From a checkpoint of a small contrastive audio-text model.
Model: log mel input, encoder arch mlp_mixer, encoder moe top_k, encoder layers 8, encoder width 256, text encoder width 256, text encoder activation quick_gelu, text encoder moe top_k, text encoder num experts 8.
Training: soap at rate 0.0023, 9900 steps, batches of 256.
Data: trained on songs of 200 made-up bird species, synthesised, often over outdoor noise, 39062 training examples, 64.9 epochs.
Rows from block 2 of the audio encoder of a small contrastive audio-text model, named by matrix and row number. Rows with one number within an expert belong to one neuron, the router's apart. Each number is 500 + 50 x the weight over its row's rms, rounded and kept within 0 to 999. All counts start at 0. Numbers have three digits each.
Before each expert's rows are labels from the 100 clips, of 14848, where the router gives the expert most weight on average: "responds to" is what is common among them. Only what is clearly more common there than usual is listed. The data: songs of 200 made-up bird species, synthesised, often over outdoor noise.
# router: router (encoder.blocks.2.mlp.router.weight, 8x256, trained with AdamW), inputs 172-255
# up: expert up (encoder.blocks.2.mlp.up, 8x64x256), inputs 172-255
# down: expert down (encoder.blocks.2.mlp.down, 8x256x64, transposed), outputs 172-255

# expert 5
responds to: low song; reverberation; text has "room"; text has "reverberant"
router.5:464581551445470446453578509505561538524500390569545455465471444483553435535538540442542551508542494566435464444527546466522573483497494511484492453525506498584491456573442451502449509517518491544443572491554445591466562500510496533408465565536411483451
up.0:520404513545500382479465548444556466535499554409570453556620455504514499449524565470477518561583540525520492459477502529398514520425537493468523532523484475526425411534527452447511557606510473557491473488447510398413622550483413528564466507507465533512
down.0:569469485556461473509451509471558436466484509477420571524557511443541485439543417459451471466507502481548461556519544478489551516474530651571504514534461513435500478520552458482568409519528472503557480498531495477411423548473475506472457482621557440523
up.1:483449455495512449500476471482453485566568467492373538448590507489472507470434562454518492485473523525492520505559472548436435477591407541399457497548580538391498462412535454493583443461535474436548436525488442449456467516474574455455445354506460557460
down.1:595617503561509446542446526403511411472483492471543493521473505478537582490480418549601545574488539547571529524537504474499544544571479523554516602486449409536394552526495427438502471475541465526470547537537583541519524459445508527503483494472448458504
up.2:439474544463440619529465633599410403470518498538422518481531516491545522542559478512545462486421428507610498537503478535521477546453590487613436558449542514436498529438488594538510478523511467476392503504568489482490533488521484431461516484507365446436
down.2:562374550524554530454473519475510456468428527567541491489424555408503547450480449533486549572456518532491517505497600487472511497494489494519502451472589615521500531466493627520529546474547500519484512521596416531487567495472427570471406534461540529449

# expert 6
responds to: mains hum; harsh note; first syllable: harsh note
router.6:547509439568583515516466517547483424477498482460495485536484460516530547513440404554596450553586459413522467441542526465439541478556519483561469485425495531473477543518542572516521558424394417380434490445461489481438499559618535489478431603441549455458
up.0:452458565494503464464404554503445599518454467489456494446526505470577424557461495545569424550523514431489477502549531570454552501563420484435474461515512516472377449538388455407513464549527529448466468565447543517451456483501532487506463505509493522595
down.0:503572427540480506562389361577445478379462418552448485601397499585459548544479559427434582399507553559558503517489462451497498527480531354471556537523466499474591552380581548486495525494550501488478458469519545556470484461493456489425445553529499527472
up.1:511483490482365510523425493530451509502468537572512509498474521501513560519462428596587372490526479589435501483449477514476410508519546524450552474574500532490508463590525522456424493553555610399536448458525516522442593502594496514554526465473538534506
down.1:473487511488431500637550384381450492551553465479513507484485460448439444456532478533529518437523468569431457459514478533490522434598472521427472469540471458509543430496424544555491518541631511509573463448479512482470638533451497484448590523571464495478
up.2:448512495418433507451544533446468478508490489363567535535508455529548486498485554486493586601595504632506544443411422526486412538462498613420528440518541479550405560551531459471528514581477531569592399385540524495519473489514529502393455519510562457459
down.2:471547406476437473536592493503567407550520462432499587458377494492536554419501497463528535524519557572403430392398516489508469524410515495403496491510578542526524436585568512576492444434532494518477606556392474528537497578504566425500546463455514455410

# expert 3
responds to: buzz; first syllable: buzz; white noise
router.3:526516499476543436495568541453399483515522457516508545498542436512438541471580437502461534560570504527463434472493518503532601454512432502505470499449471578430464428392505533499507487463474406519455480505518522552456554552491563525492457451435497405631
up.0:485495378499556538541503494449484479480440403487544488498435541494532553523512497409559462538527539464559455540540493469461516495522494532463426430523553601490439509515515437603523559540477605577519483457410488540502540487534498521567632559473524570478
down.0:483429591488453458483437547620472548436399509533611583456554515498465593465488471537472520449483591507582414479603481556501478451496495515553560485559525518409501468526428514436465479543493577483562556491495570442521545505482631518520483492462411490489
up.1:501515445521512563479454501497544442466607525464566549508449517456573517374523537540499564506465463495559400464457482557492447508536473460449444533469558464478513513488425507473378446471554534542598518469557430500519590564357532483410485450519480446608
down.1:545510538546512417515542526436422554519497507595608530545570458369492540541490485480459503616526455433480502570469532496524549591463576455554479417483434612545464536395540469567568581479513542444520544478568595628489509522526498502467507464425490482502
up.2:555451448598470450491570572485502481534595514533528528473486500477507548469616476529567505439511554549448435567573526535450551437544536474545613488378509543446475493455521557468455466533422498461517514552582477477534532566526442583525538484499573499406
down.2:512499474470459483548538538449402480448429456524568466548486533459508461522507484487491456491450553555544456511531532475434523546418564568544554537503533382539619523409368528493486476393542497509471538448483534416439484532500485455482486524407541569471

# expert 7
responds to: quiet level; pink noise
router.7:555487484509593441488459536537420469443560500542414557460530436508398509487585458513476516530573518508471516441570432551462515521530503507412587535474428482439507393517497442464468476535500507454541458512529610455487577560541589505460428438495478515536
up.0:527444543469474463465518508489512432600584504515422544463526474559501493533482508504489430504450507547649537562524559537462495555461440488393510475455470533444424449509535449600430544565553398448503589518518449474551507431469417356450491471493535587499
down.0:427511492548469549407514597515453511512538507483476460473570578514518554498432364471507483503489391524530586581545539539534616589393571487558431562400447428511555519578500543438531527502547524500506475476452517443503537406520509561531504518503495502522
up.1:436525482571469521420537515536547437485522553536454507571489455440526527482497496489453510585480422416473458472458525431551375422610568532504504623470555503567509464482513514586504495556554526478476501638587394492524422534455450403491540497534490395511
down.1:543478507423586500524509436446511466533535575576541508513551364397485498477533407571534489457490580527455509519478527470547586490545543453514483531571582512507497408522501581397473522444539456501453458481441592525492436470449596486465529499451505494539
up.2:469499473463497454488535534459518493509448530479527461488591523471456520489515469474411545514520484480447520435413459411406517417488554550449502478446548440498441628506549520530435559524415456445480507519522479542504545394387597516461521516561422528482
down.2:447516419463494505479537485447390545498543523557501446504541453602550465454483510565502416462578441532473416455528463465435529465571483540433439548573501488555471478529496481554470464459544546542389529617403560537380432503580538426445503494566520488506